Weights of a small class-conditioned spectrogram diffusion model.
Model: 1.8M parameters, log mel input, arch unet, norm groupnorm, activation silu.
Data: 26041 training examples, 93.4 epochs.
Rows from block 3, named by matrix and row number. Rows with one number belong to one channel. Each number is 128 + 32 x the weight over its row's rms, rounded and kept within 0 to 255. All counts start at 0. Numbers have three digits each. After the name is the row's rms in percent of the matrix's.
# convs0: first 3x3 conv (model.enc.1.1.convs.0.weight, 64x64x3x3), inputs 4-7, a 3x3 kernel for each
# convs1: second 3x3 conv (model.enc.1.1.convs.1.weight, 64x64x3x3, transposed), outputs 4-7, a 3x3 kernel for each
convs0.26 109:131130121115128161117165129117169102144140165151163139135151141120112108115112112134091137132138140125128093
convs0.27 089:153131145162103128082088120125164124129174188120151145123088174134076097111066143092153098120156157099153153
convs0.28 094:092152075160210124123177185108103142103118165149123117129183064101144085115134140112147129130121130114166105
convs0.29 100:162153166154103128124139097077192167171090089114094137126112132141138100123127107102098101143117116112195116
convs0.30 080:090083147207123145077168131103188125146108103211148153137124161135152129139166082081168126127132199126119140
convs0.31 092:129253194111170158158087060106118148108131136131121079147131148115081085158124135139169086163093165138144124
convs0.32 110:138112103170122077107093167105141119153150142118164116135127094098115119113110158113098081174137207111141077
convs0.33 091:098055126139089114125131140116135054110114149159137174115141145116160144128147102158134087113156110124144137
convs0.34 093:153029131126189132082242121159108167126151128108130108114100150117071116136134107105120159107162100142180108
convs0.35 099:111120135160129114120146125139129113135118166128078124106110137158195126113147138124227164167177126127055130
convs0.36 098:117146131134052125154136099118098150108168094150135147143151139140187002125092106158192065184147143109121102
convs0.37 100:156129132109155111076162117130098173224094093131032161098150092115127124127137063157124120124102125154135132
convs0.38 093:134074202160140074154189113090128187157178076101072133098068108143126209142119152108175123173198147111199125
convs0.39 099:132140143117116116102134116164202068120078203129104143097102099094068080139123082050113119145095143192090080
convs0.40 103:098116127087139124161152096112126183128128142131150116111092142130053092115123155127100113103112119141109104
convs0.41 095:092098105140144164113083101102099154172204144126121130125155091139132098142120144122100161107064056172212111
convs0.42 099:118177147091129084092122147078167131158054144151094101128139173143150156143175145123052110130131140172141123
convs0.43 099:146068114114128143106114102098146135145102154146165105130122087148137156106116122144137093125140138109163146
convs0.44 116:114182146077055103134105132130133171144128129127158060132157126109126119134102157138134115106133145148114147
convs0.45 114:113089161164121153099127097119092123126156204144131094108074132144191102126122100141153081130106108107187146
convs0.46 091:149105143129098109159155155122089157130133092130108114098068113129109158133105202137096167103133099117194095
convs0.47 112:138126131101184099148080121129150133130131121142075104138172126091111090147112150065112118107160136158126154
convs0.48 099:131016111148197165108231129066118128186063120136073161130145112138213149149185107105155100168157135096131085
convs0.49 083:088139096175181125147184044115110128191061142115184129113167097149141078120157080105160143066251100144053149
convs0.50 108:119149109094135149161178080156190104135100177156101139118153123103107096109129132139110141100139093128126105
convs0.51 121:096094145171155156140174096117110125153164107126173070105080102131205176116154162113091121139080144134171142
convs0.52 147:111107145134146148133115129189108209154083136123142084109099119116096101148165159114133123109165102135136143
convs0.53 089:177119142134139181104165124132152125149168116133151198137108153134124110119099135113201120168104064089109068
convs0.54 093:080093084149133218101164175162135116134099155144160164110125129106142105119156074137170142137105082092090125
convs0.55 084:137180137108129121155057131154165139145158164101087061149107169128107125126106128121129163192156131126095132
convs0.56 094:075172105166075100162140113127084181101145167136131103091030089101122077106132094130153148128123122127120130
convs0.57 091:134103157123134124100164109160187078092111198099176117126055114117107124112129163086159173089134078147125183
convs0.58 089:101174085193139192117061124131079166119207091139130105119099111127101075137083118186115060106121138132143076
convs0.59 089:059166162103125063126120153159037165121139074136118152116160107136126118122132093181055106149171170100073118
convs1.26 108:135108111127145142133125161126087098095104177143144110119076139114112110150147121143110176109121146130138111
convs1.27 103:166126183132189121128109123161074124109104144125120088153169143137113194130069091117097102059108130200134131
convs1.28 098:097167108105118124134080142108194109150152159131168166120123114135098128147076125148104137108123125124116139
convs1.29 095:156151122162185142103107123124164092164109133110091148085135140218129124111150100146076109150164112124144128
convs1.30 110:157095186154146101138154126087085095187148095123051114071094058134179100121144142122096143136124089140135104
convs1.31 106:126057151128115145099032083101067107153109114121135130152143173128138145119188087106097128109116091170152175
convs1.32 104:103113103150122118118188112132080116144111111103107114110158120182190166167110134156090118072129105102167137
convs1.33 103:127139142139183111114100094088134153148133066174191102110170166120082122065127182088123112141122096120143129
convs1.34 087:147036140144115147122211089145111153118145151109129108087153114166105104095123095128078118124140121099136112
convs1.35 105:119083143191117117138154168158204109097135165123094128139020085097017043094116116137154149123110125097072124
convs1.36 098:119098091151207159110069162105123149080108095068138149179146166029000074160095114111119108131184138122141131
convs1.37 100:154023151105115137115185096136174158167107170125161136122197140125162113169169154143116110165160154125156085
convs1.38 116:120132118153057114142187115110146103141101072091099185101126150066095127135158152137124140121067114136047127
convs1.39 103:138120125147112118109127120102136127079147118150138122150102084184109160105145154130147070117145107141113154
convs1.40 104:136111132105118158149139139111100154069113155136113132110135155182102089128141145150212162088139126123083092
convs1.41 099:112140162117173106133092109126097115124108112132155124157124133128159169098102101085111138176162140098127135
convs1.42 101:124169133149131133101159149165096122129143116156093159139128134153142136086120119138097087147112150136183104
convs1.43 103:096135122120173107165136110108143130078108111110137148110152131175182129111166120116082136122126087171072088
convs1.44 106:125069147105126143099023198152133109140121126094102165097117126124138126138095077132172128112132130122113140
convs1.45 099:176121125141086114147175128099154121143109132161103126111169105131073122157126131103187151119166142135142118
convs1.46 109:136109089121175113146066147167112166105112129112110089092105146086130122166153115169092112139133122124128163
convs1.47 089:154115148120035139125114128120091130159175117124111132132084143131189118121075136153211112154165127089151160
convs1.48 126:101081130121149113138074086134119115137060081112118150145130118141204186090079146127131135088087131154077121
convs1.49 088:215161127121124112102100123169032068116210153069160123103159145153058155172070123121188136152076168177181163
convs1.50 098:173087132150119130133107118158128129089101131120020123112147125123124161140084061133144084124156096126101101
convs1.51 114:144137125132137154122120119079132131041152062095124109128110078105081096136104124140158135142100107123120103
convs1.52 133:140141129101137093120176176120162154152173130173181134153143150172152168156150162126133137185157144156107129
convs1.53 090:150154120118153134154153105149069123152114084103145120100125131166137128116219104126214150147180070058137145
convs1.54 088:061112140103122181167163143115054146144116169106102136123097089086162141181132144120091089197119111147101144
convs1.55 107:167172107117087094096089127122101128122217106125072073112054166100000092096105134124116155169102104154074106
convs1.56 101:111193181138159129123124147168190120126199194125133141131140125172220202132211186141116117101065119148108125
convs1.57 090:153107146170161125166150114147117126092177136140109070113072142112138146114181100112168088176180154086143123
convs1.58 102:154147125107154178159152099158121123139061137122099097076095132173156168116121166128114115112092145128166144
convs1.59 093:124148127158138161111154180166064110166128139122156105118139115134137142102106111176125172127063134158152102